A small masked image model, trained from scratch.
Model: 2.3M parameters, 32-pixel images, arch vit, norm layernorm, activation gelu, patch size [8, 8], width 192.
Data: trained on larger renderings of crowded toy scenes, 22605 training examples, 75.6 epochs.
Rows from block 3 of a small masked image model, named by matrix and row number. Rows with one number belong to one neuron. Each number is 500 + 25 x the weight over its row's rms, rounded and kept within 0 to 999. All counts start at 0. Numbers have three digits each.
Before each neuron's rows are labels from the 100 images, of 14976, where the neuron reaches its highest value: "patch colour" is the nearest of a few named colours to the mean colour under the peak; "strongest on" is what is common among them. Only what is clearly more common there than usual is listed. The data: larger renderings of crowded toy scenes.
# fc1: MLP up (model.blocks.3.mlp.fc1.weight, 576x192), inputs 48-95
# fc2: MLP down (model.blocks.3.mlp.fc2.weight, 192x576, transposed), outputs 48-95

patch colour: black
strongest on: its colour: black
fc1.153:500463479516517532517480498506463434481517525495507545487555476517517525526473499464547520518498513522479498542493486515518492486509539485535516
fc2.153:508476484459512521523518492532502560500502506509501519512504485482502484496530536501506492504519528465491546445488552469533482524471489500512509

patch colour: brown
strongest on: its colour: red
fc1.118:504537492499452508495516515503504517512502526472435500555484480532467537496508505541461511539494539515520490525508509500526510544509528516496455
fc2.118:544549509499495498540495461540524487465480526485469504486517517482434523527465525502498509503501497506463495491489496526501492533491473515464498

patch colour: brown
strongest on: blue object; its colour: blue
fc1.457:498475474499507493510525451489496481541454502488558501487510505484522470485497505477500509499463506545466465508546481491501475550478537492498533
fc2.457:514539522467465521474486546513500503521487540441525467505486465515504505464489522510494548519480462515542491533490484500477477482486498485504503

patch colour: blue
strongest on: count: two
fc1.122:525493541505511513571486510486521492547467504565477449503512506479508506497518462453492512510505512460509490494463510523505525508551499479536531
fc2.122:500485441509477477487479548481491529527496476466492523538532466473521516494498524496515510473487501467521509494481505472451519498500517445501535

patch colour: brown
strongest on: white object; its colour: white
fc1.206:491521543531505476479468463537467468504491478492476456543502516520505474510527539454510503524495508486534482577545470501536495486477489461530517
fc2.206:507488518503532455482464489509503516537513538468475501525510469504522523528499463511487546484510518491485484510525441460524561481495523503522509

patch colour: blue
strongest on: blue object; its colour: blue
fc1.87:512493478556467488540508500491507482503487530468530519496465527486474491496484472480485513515536453507502495483492486536466449504514462458480506
fc2.87:505499513506528491477478488471456506459503548475534435468530514539510505547520540500462526494474513503446551468488503468509511545500505498540502

patch colour: brown
strongest on: blue object; its colour: blue
fc1.488:492490525498501503542478481506489467515491500474535493488537486508553465489485520484504500548501520502481479496520514525496498471499493524519517
fc2.488:531517529480499485515473525514472527514513501502525453507485516507527464482495491456492494566499439530508510493518448497481469496496488521526463

patch colour: grey
strongest on: white object; its colour: white
fc1.475:486475513524519489487504494508491521537515511497496500494486508499488520458530520500534509495542487520526460471535478490439515466532465510529498
fc2.475:563515455515523511475475515470525499552506508482517525503539516505505526491501550511508478505546526506513451475490537450521496469506512543473520

patch colour: black
strongest on: its colour: green
fc1.224:451486487541472482523506476471503547482541491535519512492518486509487441520518540435503475502512473491502511516483473497538456461470521508513510
fc2.224:477515436514529506484481465525464485524495526526466527495496519488505505505485479496529530502521508501473510531428479553497506524484540512527530

patch colour: grey
strongest on: its colour: white
fc1.293:496506522562503513502481476511513484501481481507531504548458463516546537530467546503550506509539491507500503460480523529473515489468481517522497
fc2.293:482505492527535493502507499486445515501481512505516511483476468476551503540470501518506483529524543551433466509500485491476484478489515526536500

patch colour: cyan; blue
strongest on: its colour: teal
fc1.265:463499556510558485566504487512514500502505502500519468523487527542492465485482489524494459497503513528478501465479507484472503528503458522508543
fc2.265:503504475461471493499530516486487544495500537539504493551488498497502528468502497525467518525521471531507534456528495476500549490501476505506473

patch colour: black
strongest on: light from behind the scene
fc1.437:562531552516462497553512529502473490500489478479498530493505475494540454483501519492521528522510485509513499471477533495502501497486470514471511
fc2.437:469441514480529466486530504534481496509485517500497453477538485503497498480502513532485492511488507506485512528503467511483558494537466502546496

patch colour: brown
strongest on: its colour: white
fc1.456:485464519504501514530464474500503487516469452503513499498469549518490491490507526492557515506502441514535478533566471522475478511477472508532520
fc2.456:500526500482530522496524480479505563498490508494486490495479493544499483477452474493434512521463493513553516477497496464540546511505493489518505

patch colour: cyan
strongest on: count: two
fc1.151:548533499505512490523512527535521533502486562533538450495479521508539486512465493545489464482468519524522488490486485532505504499505486443502523
fc2.151:529511465497525508492498506532482459522542489504478514485486488490484484494491492487520465539488517486487497511470493542524490517482496471500444

patch colour: brown
strongest on: its colour: yellow
fc1.368:457501467456484532478502518482493459524487479506553550495473443517508479497487496499540517532500563536537496491481476488459508514488490506528563
fc2.368:471498497543503553526473447489491492531517503462466459464537480483500499516508505500522441499463534541501479491523500467446527497469481479460523

patch colour: blue; purple
strongest on: count: two
fc1.412:512488461468528527530483501487518543527530489493530483534481537514448514492463521467527502507526527521546542513521530467462470475496528525492427
fc2.412:501433509469477500503477507501512462478463516534496508542523483480550512507500530538479533485519495514522492458531508462516493499513519483497504

patch colour: black
strongest on: light from behind the scene
fc1.548:503514540489488511514506524470531482532481488476513497500516531497494518499464486493486501519545520525483527522514523552505490526490479486482467
fc2.548:472515539469473532502501540531489472479469520472522469495478527532553483453553497487526479531544503537451483476489533471522504535511533501494491

patch colour: grey
strongest on: trophy
fc1.86:478429478493500479525528472506507513532516527513566524512510482534494498515496490522519479536505511571464497444515500501493489576486504500501500
fc2.86:497453479495493503514510522532527537530520518495532526536513475559495504477507477526508482550510518531472486464501482493483497513504508511476481

patch colour: grey
strongest on: white object; its colour: white
fc1.201:496529575524510495502490521468511477506512482484484524466487551479499509501500550482570512499512508477479514521483472502487499505520513514495515
fc2.201:471509536532510508514483517452552489458506526490470531488518518505530496525507525512518461502510496506477508519476512507519493487571511510492486

patch colour: brown
strongest on: its colour: red
fc1.37:506493532521458471503520499450503498490516508529467507508455489495527425490511512498542565514479478485537514491518491492516563489505526491503502
fc2.37:506527495494579468503547525475468434464467500486520488489489533501543500546514540490504535506489486537493511442502545454494494513513515509508503

patch colour: yellow; orange
strongest on: count: two
fc1.352:451503512565477490476548524505517486458521464505466455504495526512482510466522461432492548522518504481497500541505489500521468479545507528536510
fc2.352:486586497537510544441556482463500456466478523487489505503513523481502527477493477474522491534490478489445470492469515524471498500517554521500475

patch colour: blue; purple
strongest on: count: two
fc1.472:477478456517495493532520520516456479527504466498454525555542506436500493486535497514538546468514494525519489519511510494490504493539459513487499
fc2.472:501495486479454536509484520506525492495529487459479528500541490512476483491539506478566482519508517501439492486475528493459493510543500527533498

patch colour: green
strongest on: its colour: green
fc1.12:500514550476539457526501467540493475461525521485511526495519523545497458489511487532469482490472511497532498468513495527491478537488523512511504
fc2.12:457537456530450448498458515445492479523489508496463530508440504503484535498470490516507509502482482470541487529481451467460474492505487468512533

patch colour: brown
strongest on: blue object; light from behind the camera; its colour: blue
fc1.385:519522507564526491509491518478521487508478478512497458549486481492497480540502546458505531519458464503513497482511508473496498452466471463522479
fc2.385:489503507481499507485490503479518549514514516522490511498529509522489526518512459528512511469501480489459510496516441479528512493531504499511481

patch colour: brown
strongest on: yellow object; its colour: yellow
fc1.124:454510510508482483517505522524477444495504479513535539474488483472546528547493556531524524525524508522497464480498534540463536507486513531497465
fc2.124:470530517492514516498526469532504531513503477544467503470501513510556485493555520511496447556473536506479465516469492514481506450522523548514487

patch colour: blue
strongest on: its colour: blue
fc1.180:544458466485504487559462499493486480544530529518460461483523502461516583509481509438499503500500532538527510508489485520500498481491485500501548
fc2.180:507484500460501550493513539509507492497518515514501524534507520471521471484510515508543554540526525506525497531462519508510546535516538450488524

patch colour: green
strongest on: light from behind the camera
fc1.199:448470534511474496453466505508481474484506478485504518500518459444517560514493529517495514481497481544493510499552486511491521514491498463485466
fc2.199:534485549488501499550483526488528528505501474503477431492473490466538457500478496456523451541499472509468480490485482539476463485504504491502495

patch colour: green
strongest on: its colour: blue
fc1.528:466484523536571459554447503475533507514480492481513498477509510497490503498480507517551488505496465497490508477495467500502510502500493483525513
fc2.528:535477526521533454552498496502521503464549477524527500501479505500537489530501499521534497516509529491510527512489486482490510487565538482545492

patch colour: grey
strongest on: its colour: black
fc1.136:536466529549526538511526474540510498519503455483531533456470459525459476505479545503498479482476474561494489507441536509511451514483524482461532
fc2.136:500516548467475516514507517475549501508465531509476447489480459527528485480501492479467473510514523506505530489492508518490463467528510531490488